{"input": "waveform_16khz", "num_classes": 3, "norm": "layernorm", "norm_position": "pre", "fused_qkv": false, "bias": "all", "moe": "soft", "kv_group_size": 2, "num_experts": 16, "moe_every": 2, "layers": 8, "final_lr_fraction": 0, "adamw_weight_decay_other_params": 0}
Rows from block 2 of a small sound classifier, named by matrix and row number. Rows with one number belong to one neuron. Each number is 128 + 32 x the weight over its row's rms, rounded and kept within 0 to 255. All counts start at 0. Numbers have three digits each.
After each neuron's rows are labels from the 100 clips, of 14976, where the neuron reaches its largest size: "loudest band" is the band of the loudest frequency at the time of the peak. Only what is clearly more common there than usual is listed. The data: Morse code for random letters and digits, with fading, noise and interfering tones.
# gate: MLP gate (model.blocks.2.mlp.gate.weight, 512x192), inputs 144-191
# fc1: MLP up (model.blocks.2.mlp.fc1.weight, 512x192), inputs 144-191
# fc2: MLP down (model.blocks.2.mlp.fc2.weight, 192x512, transposed), outputs 144-191

gate.293:127129112125121123130109133121113157153170187137082122174070093149120099123142132116167197118103179148106191091122115121138111164066159192112073
fc1.293:101176126120081124111085163102142160110126179105156134131053085152071141116142150140197195121118168165185140101139125094118090151114106184082095
fc2.293:144147110122124130115134169104141071088151093106105142141139199072132090152107135081112090098183131134157074100115077135125093133135112079085129
loudest band: 500 to 1000 Hz

gate.422:224120152133124143114135068111096107157133149162143111079165129144102157064123139098148055124167150097115116162168151156186059113131183141165111
fc1.422:178113144165140161105119136159123115080061185190137149101106059136091118129137157135110114084110107143159114100090075128121124074059141143070137
fc2.422:186141137153095176084131112078124103090073144123155175184135130148079148099181180133195109103111155157124107159119126138115177102114201138136112
loudest band: 500 to 1000 Hz

gate.107:105142137135119123099211076106105139090152114114184142116154115132129155143143134150135165100132173141110157143117109122122114097159140156167115
fc1.107:100186118164146138098149112088175120135131109161137122167117118091108138141118144148074139162133114159128107150097105107150062111164145083115232
fc2.107:050184130170125157104127127125119083091104114153124108109143051146202132116152126091100101121127134123101075088163128087143102093116162085093204
loudest band: 500 to 1000 Hz

gate.421:120139152133118158130070131190136162114112151134125093052107084129087098088105129086133146045139136157130131101117161153124063125167100149117144
fc1.421:092132113140087115145038162127115159148133105184156206161127083120116159118135119117141184102117170226195089107125151175132107082142136157116112
fc2.421:031147118131122184138167168152150117117134118149104110125155170091123084100105123144090115127109139102073081133091110158160136113142044111074096
loudest band: 500 to 1000 Hz

gate.208:154127086142134113095116101148115143133099134177162076207106101110115127143132172180129152138131107153101147112129121106231123159127140185140118
fc1.208:139127058062145180122150094151123095101083149179129158092113126127097133130140133140095073121151117081147117148163126149146177095171141128068124
fc2.208:073120114112145103092122115178152100106142118138134173135158130132114147123159127109102102145138125129126135126140093163151128149145128100219085
loudest band: 250 to 500 Hz

gate.497:117119145169098181103123107144074138166129126101164130073148143118127124090141114093144148137149166095165128153138174113079111073119140123100086
fc1.497:197162120157142146181152135124147114128142135158157106143158157148104174137201146132137156083086098157141158119122091180194153176114144052167129
fc2.497:189107159148139140145123116119114162158132102141081127135188067169107149047098087131125115102130166131174213149079131062117191127110171139138137
loudest band: 250 to 500 Hz

gate.451:177110156129123087126126116055158122083144119100110142132117159161138174077122110148191157100110099124157111123169140070121115135165130159134165
fc1.451:122171143151143112129129135108137078124125073106109153156136102117155081149095138160122159107132108104118071124124084196122144111143184178110096
fc2.451:174191132091116125113095162116084099134139080103102149171141095131115087115206111109090165105097080067105057136147102194108107107120182146127105
loudest band: 500 to 1000 Hz

gate.181:117100125160153088148143143139108166176101109149167159118181177178119155123162165097143120072180118162162128109122153120083095094098047159183100
fc1.181:126204084131150135092160087099171106088124102096161174155112126118104157120163196125118113178071100146130127113088140168129145120082141070142218
fc2.181:154127124139134082122096071118164120148119153093090130148109094176172125136108156112036156120136070119168132153116097150219078109072082104115198
loudest band: 500 to 1000 Hz

gate.226:144116155112149175130110143094132126081183154145129159116158141110109129080082178125112215122077089129175158146177116195104125117123178110133055
fc1.226:180106127108153177095138110095143136107140147200096112088058146146085065106134158160103124133159136135068092166029133183075124173143140128048116
fc2.226:188107080113161110117113128181080119178204181135197119127117169097127097102110145123113104128139141140147094116101106117109123116115165134074041
loudest band: 500 to 1000 Hz

gate.72:146125160173099124105127107133180154113149130121191107156155099131114116117106092176113131110131138192195153090131135112209118064135100084108175
fc1.72:164161095213188095183119101145122131121144090109087149076154073174151121071122058183082171107106090089179171111100104158101101106165139145108154
fc2.72:110108163142115085154170206189106106110118149149137122200138106154107102182108075156174117144172121181127194079154088097137153154128128112094240
loudest band: 500 to 1000 Hz

gate.307:128089189107124138143125162090136164153147136112143084069162181118138162118100143189177156187093118089112148130190201108128156171205116164127142
fc1.307:217056112062157163106137106191099129063088158130146079138110144145075115072160150142156042147132126189137181119162118130187143169140096107147145
fc2.307:164179069142087157167183119102131132108151097126099106108123100105137117117171098083109155083144127101100189121102185120131092159155088141097132
loudest band: 500 to 1000 Hz

gate.174:123107137118134144135057178144172114098122114130137166146132164140085156154143127135112175083179110167182111114150139187170133138150113141150068
fc1.174:111057101164135069146167130066145163146170107137109101151094089087183114093131135152122052130147111118162146150072080104112124152140100138122171
fc2.174:169109046089182135138067075156087100117137136080173175143145140152076149112163138095135118169140106078135151112118167117125166094130188095141099
loudest band: 500 to 1000 Hz

gate.301:098161151119134181119106104158134112169162140129096132099152092097154169139172160149091062159085131158081096145148113147155182120128085079115116
fc1.301:156147173153135167130180178102065115158106131098159122178197155152119144093160052143120173190146152146147081158140191151155158155103083116156128
fc2.301:125104122151161202071162113103087092120121130172145172175164168129115128166144110167151135144194165123128126149143126116160137195142118042114145
loudest band: 500 to 1000 Hz

gate.317:153067139182069075148066084130111176153126092096156111084070107171185156098132114130110145113186158089063121176133116101151096158139168137091145
fc1.317:099175122109129052112129145114154090230169073128114103175123124174160083131066198150119091176081171105129096150154141112124125121134141112136143
fc2.317:042188118126105108163125144135132075139171121122116122161122127094110131090094171131158187154109157143141155132142129130118095106135131130115070
loudest band: 250 to 500 Hz

gate.423:168110127054119162154108091133108173130146121132132150087120137105177171111094118111163114130150134133156153105144194184103169139170169038216135
fc1.423:121112091139125148128154134105151030153132118123124174173138129080161135161113119103135111173111103120089136168105114122159092098147137135129194
fc2.423:150187086177138222126144146106094037127113129077099098138119119094109107126211171137095129120104143112092070129142150125156118072185104186112139
loudest band: 250 to 500 Hz

gate.359:082178131091117123158119108057059130119136155083179127160145148117168155156119075161129117102094144127166089115080160095160107159134179109135142
fc1.359:152101084151141151152144088112096177127097142132112095139142126117105137133143161105112137117096081141092121143137102103072099159177162133063128
fc2.359:113157182174140188101173111115158088105122070164075153138103143092093083154154099094164102095178120143115115087183067146151098098168129116044197
loudest band: 500 to 1000 Hz

gate.260:153088123178188126132154114113104131122132185170086111107098170145085099103149100151118166137220116124131154092106154147083167133069072107121165
fc1.260:139018134077143181133152093137134206102093156180134144124116119110098128140173107139146117116074110202139135115106135102130142150095160169098154
fc2.260:189108140102168134148121059115154164160186117136096159115122132182088121063150158092179093096131104160114160129078131119154072158143157111093095
loudest band: 250 to 500 Hz

gate.418:139125103104121108143156112180118129127102098104106058110121085164133164098141142107171143128198115130091202172153086152125159082113115159127159
fc1.418:177109115139098184090082081168088140091082110179150158130095124088169158128160159126084144083103051105102132166197114124176169104133104219139171
fc2.418:167152196133129223094147114124099129101083130109139138138118116105117193103143081087096111126095067096145087187187113126138169089161122120082153
loudest band: 250 to 500 Hz

gate.143:216141174064100129112107137114102166139141079186158110131152080112174117120114146146210175139092109128138077175106085129071169123113147087122114
fc1.143:125159119162106143122092151115149050147091112154112124142113074097181125104152125153122149072129073134091140151122101138149161082088130186134103
fc2.143:136137150122087128132129146091128138104104147105122099140135108100086120094187132168102139111091096056132098143105143166134137090094066180113103
loudest band: 500 to 1000 Hz

gate.354:104118131126092183128069144131136128096140171169210133107121041115166165179151109088197204109134125095171145139142120112104042154110109099115150
fc1.354:159156142105158166164108094141102091131147154080159155163180130111146186115187073118138124086130121168103168140150121152082128164157188164095115
fc2.354:121157120162112144144139097168101164162163113092069121091211084110079166096110092174097120113133133153116169099132095151119135124142157131119196
loudest band: 250 to 500 Hz

gate.270:034117093166145140141090098153095147153157112148108090113116120115083178127118127082095145182141149138153107143125154127081112185128144143128084
fc1.270:162093151129114115156134140099120182128123152109152174087141091126178174133155120163105174101131086180143113196101142158142095101160124101063140
fc2.270:114138145141119103121105123153159143124153083078144132193178143122120161118102103154200099072120132166136175085132092199188131100174154217126176
loudest band: 500 to 1000 Hz

gate.94:031163158186165089124140136108111132113179119143110136156105105116139134192181127121126157113096185185196139082105122146101067062092167091148083
fc1.94:056091126160108127107143110109172198127148124146130083130115132126173106172102120145150155129084171195193149112136114158150124049172139173131083
fc2.94:123061106129102128116102194135150153135121118179126130130112219090127151114111146131095144159184107145095080178130069120154083171084065110079115
loudest band: 500 to 1000 Hz

gate.26:141166082101087150104131087189121076180125161099111110120134125150111161144072081137104145108175085154076138133160171164133183156120159134142116
fc1.26:127096118094124147114114132135096146124145188144165122112131159149115183134127117179114104073146099171074134172129173125084191172094129186090127
fc2.26:195068142107130109107105165150144125105144168198098127134105107118114172134062122173069129098128101123154111145066101084119156146066085122135124
loudest band: 250 to 500 Hz

gate.268:173140093151205127147128049124164168150130088085138130102133117141176122121170148171120134123111151084139076097137164142132131151157150180205136
fc1.268:109077130106103111121168133133166182134109195126138164134141110149059135123114124094111077114099176089079179170104092138172072164170174083154163
fc2.268:073035122179096115128177119092100156133123169094145144127159213107079135071136135100172114094179147103112165174129098112149127099137156103111175
loudest band: 500 to 1000 Hz

gate.495:159089115180094143169154041130142138107088195121126152096151129153112199128153142153105199156091079144033149135128170153092146147158163172112084
fc1.495:064077194131160095141184103170131173120195140123082172136132096103135130149078134105099138121151123072148137139105166129118146163094092168195087
fc2.495:148142154154134079160165156158070144122141156059155187112113152120143111181118176117060121106108116123124099121071152116143132138172117150092143
loudest band: 250 to 500 Hz